config = dict(
    gain_aug_db=6,
    hop_length=160,
    pixel_unshuffle=2,
    dropout=0.1,
    init='torch_default',
    nesterov=True,
    orthogonalizer='newton_schulz_5',
    final_lr_fraction=0.1,
    warmup_steps=1060,
    weight_decay=0.0,
)
Rows from block 5, named by matrix and row number. Each number is 500 + 25 x the weight over its row's rms, rounded and kept within 0 to 999. All counts start at 0. Numbers have three digits each. After the name is the row's rms in percent of the matrix's.
# convs0: first 3x3 conv (model.decb.0.0.convs.0.weight, 128x256x3x3), inputs 240-244, a 3x3 kernel for each
convs0.0 096:500500500500500500500500500500500500500500500500500500475500500500500500517523500500500500500579533434475500458500500500500500500500500
convs0.1 098:500500532500500500500500500527471500500455500428485500500500538500478500458463522491500500500500500500500500535500500500500466500500500
convs0.2 093:500468500500500500500500484500548517458567500455587500453500500500500500500538500500500466500500475500500500500500500500500500519500500
convs0.3 098:500500500500500469459500500562500500546500500500500500469500500500500500500500566532442500494483564500446418500500500500500500526500439
convs0.4 105:531500500500500500522514520500500500531500500543500500535500500500500500500500500500500500500500430500500436500500500500500468500500465
convs0.5 103:500500500500500500500500500459500500500527500536572500469500500470500500500500468500500500463456500472500500500500500471500454500500500
convs0.6 101:475471500500500500500500500500450500500468500500500500500526500500532500500500500500500500520500500500500500533500500500500500500500500
convs0.7 102:500455454545500500525500500481500500459500500467500467500457500500486500482475500500500500500500519500500500500500500500500500532500500
convs0.8 104:500500500500500500517500500458500500437500500442500500500500500500446500547483500500500500500500456500500479500500473459500500500500500
convs0.9 107:500500500500500500500500500500500500500500500500500533500500454500500482500500449483467500500500542446500500525533529500500500500500500
convs0.10 098:500500500500500500532526535500500500500500500500500536500500500500475450500500480461500500550535548500500500500500500500500500500500500
convs0.11 099:514500500573500500500500500500500500476500477455532500500547500500477500527500526500500500500552434466596439500448500500500524500477537
convs0.12 104:500500500529500500500500500544500500500475500469490543500500523500500478500500500500500500500548585450500500500459500500500476500481454
convs0.13 095:500500500500500500500500500500543500500500466480500462500500500473500500500500474500437500500500500442460500451444500500500500500500500
convs0.14 099:500500500500500461500500438500500500465500467500500500500451500533500500500500527517500500466500500500535500500500512500500500500500500
convs0.15 090:500500479500500500464500473500500500500500500500500500500500554500500500500534500500544452500500500500500500500500500500500500500500500
convs0.16 091:536559581500557548500522500500500500500500500500500456446500500474500500500500500422430473381428500500500500500463500500500500500500500
convs0.17 102:500500500481500500500500500500500418500500500500500500500500500500500500500472500500500500500500500500500500478445472500471500500475500
convs0.18 099:462466451462465431500500500500500500500552500500500500500532500500519530500514519500500500500500570500500500500475500500500463500500538
convs0.19 095:500525521500454500448440407500542558515500500500467500551560500533500523563500531437469500472500500500500500449500500500534537525525500
convs0.20 095:500500500500500500545500500500500463500500500500500500500500470469460465500442500466441500500500500500532500552500539500500500515565550
convs0.21 110:500500474491500500465500500500459455500500500500467500500482425500500459500472500447445534545545555520524500456500500533500500500500528
convs0.22 095:500500530500500524500500500500500548500500500500500541453500500500577500476500500500374500500406525540447532500500459500500500500500500
convs0.23 106:500500500500500500500500500476454500500500500500500500465500500500500500500539521459500500432500500500463500500500500456500531500500500
convs0.24 105:500500446500500500500500500491500500450500473458500500558500500500500500456500453500462500465464500500500500500500500500500500500500500
convs0.25 103:500540500500536500538500500473500466435500500500500500455547500449559500454555500500452500500479500500500500500500500458500500500500518
convs0.26 088:500500545452500500500500500500500566474500500500500541500500458500500500500500500500500578500500500525519500500500544500500500500500500
convs0.27 104:518500500500500500500500500500500473500500459548500500500500500500500500468500488470489500550511575500500478557500500500500500500500500
convs0.28 106:500500548500500500500500500500500500500475483500469500500500500500500500474500459480500500500500529479500500500500500500500500500500500
convs0.29 100:500500500500500500500500500541546552489500466500500500500500500500500500500500500500500500500500565500541500500463500527500500500500500
convs0.30 093:500500537500500500474500500500500500457468500500500546500500461500500446500500472500500500500500500500500500557552567500500500500500500
convs0.31 099:500519500500500500500500500525537500500548500500500500466500527482500500500500547500500500500454500500500500481459500500467500500500500
convs0.32 096:500500500500500500500500537500500500500500500500500500500500500474500500444500500500459530560465500535450500500500500500500500475500500
convs0.33 092:500500500500500500500534500500500500500500500500500500500500500500500500500500455500500500500500500500500555500500500500500500500500535
convs0.34 105:500500515500526539500523500524528500500500500500429500500539559477553500461500500500448500500473500565500565500500500500500500500454463
convs0.35 101:500500500500541500487500500452458500447500454597466484500441473457500500563427500500500471500384547500557449538554512449467500500500500
convs0.36 099:500500442500500469548500500500461466500500468500500452571538500526500500500500500534500500535500500522500500500500500500500500451467500
convs0.37 102:472500500500500500500500500463480500443472500471500500500500500538537500500500500500500500500500500435444472543562558500500500500500500
convs0.38 107:447500500500500500500467500500500500500460489500459500448456463461451500436442500500500500500500500527500500530500500500500500439500500
convs0.39 099:532500500530500500500500500500500500514500500500500500500500500500500465500500500500500500542500537521511500528500500500500500500500500
convs0.40 092:500451500500500500500500500500500500500500500517532500532541500500500500548500500500500440500500451471500500500474475526532500500551500
convs0.41 105:500500500500500500500500500480500500463500500445468500500500500534500500500554500485500500500500500553500551500500500500500500500500500
convs0.42 097:540500462500500433500500500500532500500500500500500500500500500500500458500500483500500500500500500500476541500500537500500500514500500
convs0.43 103:500500500542534500500500480547544500536520500537529542474484487500500500500500500500500500500500446500557500500476500500500500538500500
convs0.44 100:500500500447500500432473500433437500467500540450500500461500500466500500500543500443472467500500500424419500500500500500500456500464464
convs0.45 099:500500500500475500500500500486500551500529528500500500500500500500500500500500528522500500500500476500514500500500534463500500500521500
convs0.46 096:500500529529500500500500500500476500473479500467500500500500500500476500462500500500500479500531500500500500500500462500500500500500477
convs0.47 104:473500500500500500500468500500448500525500533500466468500539500500560500500500500577552554493500500480500541500500500544500500500567559
convs0.48 098:500500500457458500500500500500500533500500500500500500500500500500500532500500500500500500500500500452500500458500500500500500500500500
convs0.49 104:500500500500500500500500527500556500523531500444472500500500446500500500500500462557500508552500500500500461500500461500500455500500473
convs0.50 095:500500500445500500500500500500500500500500500435500500500500500500500500500500448500437500500419500500378500561556553546547532547500524
convs0.51 095:500500500500500500452500500500500500500500468500500485500500500530500500443462435500500500500500500500500500477479500500500500500500500
convs0.52 108:500500500500500479500500472500500500533532536500500500500462500500500523500500500500500500500480500563500500500500500500470450500500500
convs0.53 103:500500500500500500500488458538500500500500500500500525500500519500500519500500524423500535500500500500500485500500500500466452478452457
convs0.54 090:500500500500500500500500500500473480465482478456461443500500500500500500500500500460500500500500500500500500500500500500500473500500477
convs0.55 109:446448458500500500500500500500500448500500500540500500483500490519523514522500500500500500456500500500500500444454453500500500500500500
convs0.56 106:500461457500483446500500440411500500500500500500500500500500500500500500558468500536590500500553500463531500500500500466487500465500500
convs0.57 105:500500500500485500458450467445467500442487500500500500500477537500527542500530500455434500512410540585443583516500500500500557500500500
convs0.58 111:500500500500500482500500500500500523476500500474472470500500460500500421500500467500469500500500500500500466474466492500500500500500500
convs0.59 095:500500461500500500500500500500500536500524532584574550576500500523479483500538545500569500500500500500439500500500500500500500500468500
convs0.60 100:500500500500526500467474500500551479519500453524500424500500445500500455526500442500500500500500500500520500500530500468500538500500500
convs0.61 096:500451451500500481530467500506500529500482457542500489500531500500500465531500500500453500500444500460500500500500500500500500500500500
convs0.62 106:500500500500500500500540500500500467500500500500500500500447500556500500610537547627609500465500500500555500500500500500500500500522500
convs0.63 095:500500500533534544500500466431428500500500500458467500500500528500473552500500500500514522500500500500500500500533500500514500500522563
convs0.64 097:500500500514500500500500500474500500500465500500476500500500517428476500424500500500500471470500500606500500500500480500500500500500500
convs0.65 094:500500500500500500500500500500440500500446474500500465500500500500534500454500450531459528500500540500500546500500500500500500500500531
convs0.66 093:500500500500481500500500530500500560549538577500500564500500500462441500500500466500500500500535500500500500500500500500500548500500500
convs0.67 099:455474447500500481500500486500500500500500500500500500500500500500500500500459456500440476500500547465464454529500473500500500500500500
convs0.68 098:500500500465447439500500500500500500500500500500500500534500552500484500500434453455500500500554500500545500518500456500500500500500472
convs0.69 103:500500500500520521500500500500500500500541500459500500500500440472500500451569541500465517500349432542400500500500500500500500537500500
convs0.70 101:500451449538500500500474500460456433485470450500500500558544565500470500500477500500500500454500449500470434500449500500528500500518500
convs0.71 104:500547551500500500500484500538500500543500576473537500469550500439500500465465454500473500546500500500500500481500500554500500500470500
convs0.72 096:500500500500500500500500500500521500500500461500500462500500500500532500500500500485500500500500500500500500449457500500500500527500500
convs0.73 093:477465500500500500500490500500500500522479500500460545500500463538500538500477500500418539500500500500577500500458500500463461500500463
convs0.74 101:500500500500500541500500500550500500522500500500500500500500500514552500500546500533500543500500500500500500524572500500546500500566475
convs0.75 099:477500500500500472500500500500500500500500500500461449500472500500500500500500500465500441415500500500441500500468442500500500500500500
convs0.76 099:500500526468500500500500500500500500500500500541468500500446529446449547500500572500500411500500457520460500500500500561500500500476500
convs0.77 115:500500500500500457500500500500500500500483500500461454500473500500454456463464500500544500500524618500460469500500500500500500500500454
convs0.78 088:500481500500500500465459458500500500500500500500450500500500530500500527455500500557500500500500500560445470500471453500455461500470468
convs0.79 096:500460500559500500552500536500500500500490537438481553537500500500500500500500500500500500500500500500500500500500500500500500471500500
convs0.80 098:500500500500500500500500500500535500500500500526500500500500512500500500551500500588541500444412425500500462500516528500500500500542500
convs0.81 102:475500500500500500500542541462459500500500500500500500500500524500500500463500500500519545500500524500450500500500500500500460500500469
convs0.82 102:500500451500500500468442500500495481500459453455470500500500500500500500500500500500500500500553500434500500461500500476500500500500530
convs0.83 093:500500500500500500500500500516500500543500500528500447534441500565481500500500458500530458500538539500500500500500449500500500500500500
convs0.84 096:500500500500500500500500500535553500524573500500500487500500455500500500500500500540500435500500544500500500500500470500500500500459477
convs0.85 105:500465500500456522500500500439445500500500500500530500500500500500465500565448500531500500500500500446556500440425435500500500500473572
convs0.86 099:500500500500500500500571579500500430500500467475500500500500500500500500477500500554500500500500500500500500500550500500500500500500500
convs0.87 095:500500500500500500547500500500435500500500500429500500535500500500500500500500500500500500534500500500447500531500546526530529523500500
convs0.88 106:535500500529500500500500500500500500464500500500500500500530500500500500500500500529542500500500500500500552537545542474478482500500500
convs0.89 103:500460428500500456500500500528500500523486500500486500500500478500500500500500500500481500500500500462500465545544538500500500500500500
convs0.90 098:500500500526500500534500500500500500500467500500500500500500500500500500500500500500500500500500541500550500500500504500500500500500500
convs0.91 101:500500500543500564500500500500500570477500545500500500537542532500463475536534564500500553500500472500442462471500500469500478500500479
convs0.92 099:500500500500500500500500500500500532500500516518500520500500475500500500500500500500484500500500584500500593500500547500488500500500500
convs0.93 109:500500473500500500500500500456500464460549500544547500463500500451500500500641436537536500500500469500500500500423500500436500447416500
convs0.94 102:500500460500500500500500535521500500500500472500500546500500464500500500500468528485500500500472500500500500500500500542500500500500500
convs0.95 097:500460500500470500513500500500430530500500500500500500500500500529500531500500542422446500500500500438500500500500500545519500544538534
convs0.96 101:477500500500516500500500500500500500500538487544566476458500454434563500500555500586438534500406500500410500500500500500495500519500530
convs0.97 101:500500500500539534500536533500500481500500454544561500500462500461522500500555538441500500472500500448443500500500500500500500500461500
convs0.98 101:500500500500500500500500500500500463500500500540500537419500500500500500583408527500425520500500500482500434500500500500500500463537460
convs0.99 106:500500500500500500500500500500500500500500500456460500500555547500547500500500500500444373522500500500500500561563568500531500500500500
convs0.100 098:500441448500500500500520500500457500500500500500519537500454500500500527500500500500500545500447427500500544556573602500500500500500500
convs0.101 098:500500500500500500458500460500545460500500435500449438500575500500500500589500532500438526500500500500500500500500575541500564500500557
convs0.102 099:500500500500513506500500500500436500500468470500469500461500500449460500500500500500500456476446500544500535500500500500500500500500500
convs0.103 109:500500500500500516500500500473470551427453546419418569500500500500500500500500500500465500500500500500500481500500540500500543470500500
convs0.104 104:526500500500500500500500500479487500443500544457500500445500500472500500500542500500500500500500454500500500500500464464469500475446500
convs0.105 105:500500500500500500500500500457500560500546545551531500500500460500500500500500500461443446542500500530533500500475500500500500468500500
convs0.106 096:509500500533500500500500500551500500500434500500430500500452518468442558471459572500548500500500467500500442500483458500500500490472452
convs0.107 102:500500534500500500500500500500500467500477500500500500531500500500500500500482500500500429421500523436500500500500476500575500526500500
convs0.108 098:500500500500500500500500500461500500500500500464430500500500500500500500472427456500500500500451500500500408500500500500500500500500500
convs0.109 103:500500500500500500487500500500500500500500500500500500500529500500544500500540500500500434500500500500500500530522500500500531500500500
convs0.110 103:500500500466500500458500462500452500500450500500500500500500553485437500500530500448579500500547500535474500479500500500500446500525500
convs0.111 095:500500500461460470500500500500500463447480445461462415500500480500500500500500500437500500471557527437565500445500500453500500442500500
convs0.112 093:500500424500500454500500449500500518500500532555500500500447500500500500500500460500533462500533500500455500451454419500500500500500500
convs0.113 103:500500500500500500500500500500500500500500500520453500500450500500472500471530500500564420500559451500463554500500500500500450481545467
convs0.114 094:500500460500500441500500500500500478500500500474552529500500500500500500426535500491450500500500500500500527500500500500500452500464454
convs0.115 091:500500500469485544456483500500500500500500500500445500500528473500513500500574500500500500481500500500500500500500478500500500500500500
convs0.116 108:500500500500500500500500500500500473561500435589468389500535500500500500500500500500500456480549500500500424500500500500500500500500459
convs0.117 098:500500500500465500500500500472500500465500500500500500500500500500500541500500500446465500449441500500500500500500500500500500500500500
convs0.118 106:500500500500500500500500500535500534500514500500500500533500500524512500453457475455455467476500475500500539472468500500500500500500522
convs0.119 097:500500500500500500535544500467500500500500500555560500455455464445500500500537500500500460500500486500500500500500500500500500500500500
convs0.120 103:500500500500500500500540500500500500500500500500500500500458500500439478500450500500530500500541500500546500500500451500474468500500500
convs0.121 101:500522500500500500500500536500500500500500500500500500500500475500500427531556500534528500500500500556542500500500500456500500473500500
convs0.122 101:500500500500530500500500500500500500500468500462500500500500500500500500500500542500500500500500500500500500474500500440447500430421457
convs0.123 106:500500500539500500500500486525537500525500452477466428500500500500500500472500500500500500500500500500454542477500500500500500542500543
convs0.124 103:500500557500500500500500500500500500523572500500500500500432500500460463466500472406500500500468500500447524500500462534500500522500525
convs0.125 097:500500500500500500531536529500520500500500500500500500500500448500500450500500500445500544427561500410548500500500500500500500464500500
convs0.126 094:500500462500500467500500449500500500500500500500500500500528500500500500500500500500500500479500500500529500500500500500500500542550544
convs0.127 096:500500463500500500500500500500500500500500500500500500552500455500500462500500500500500500443468500544520466500500500500500538500500500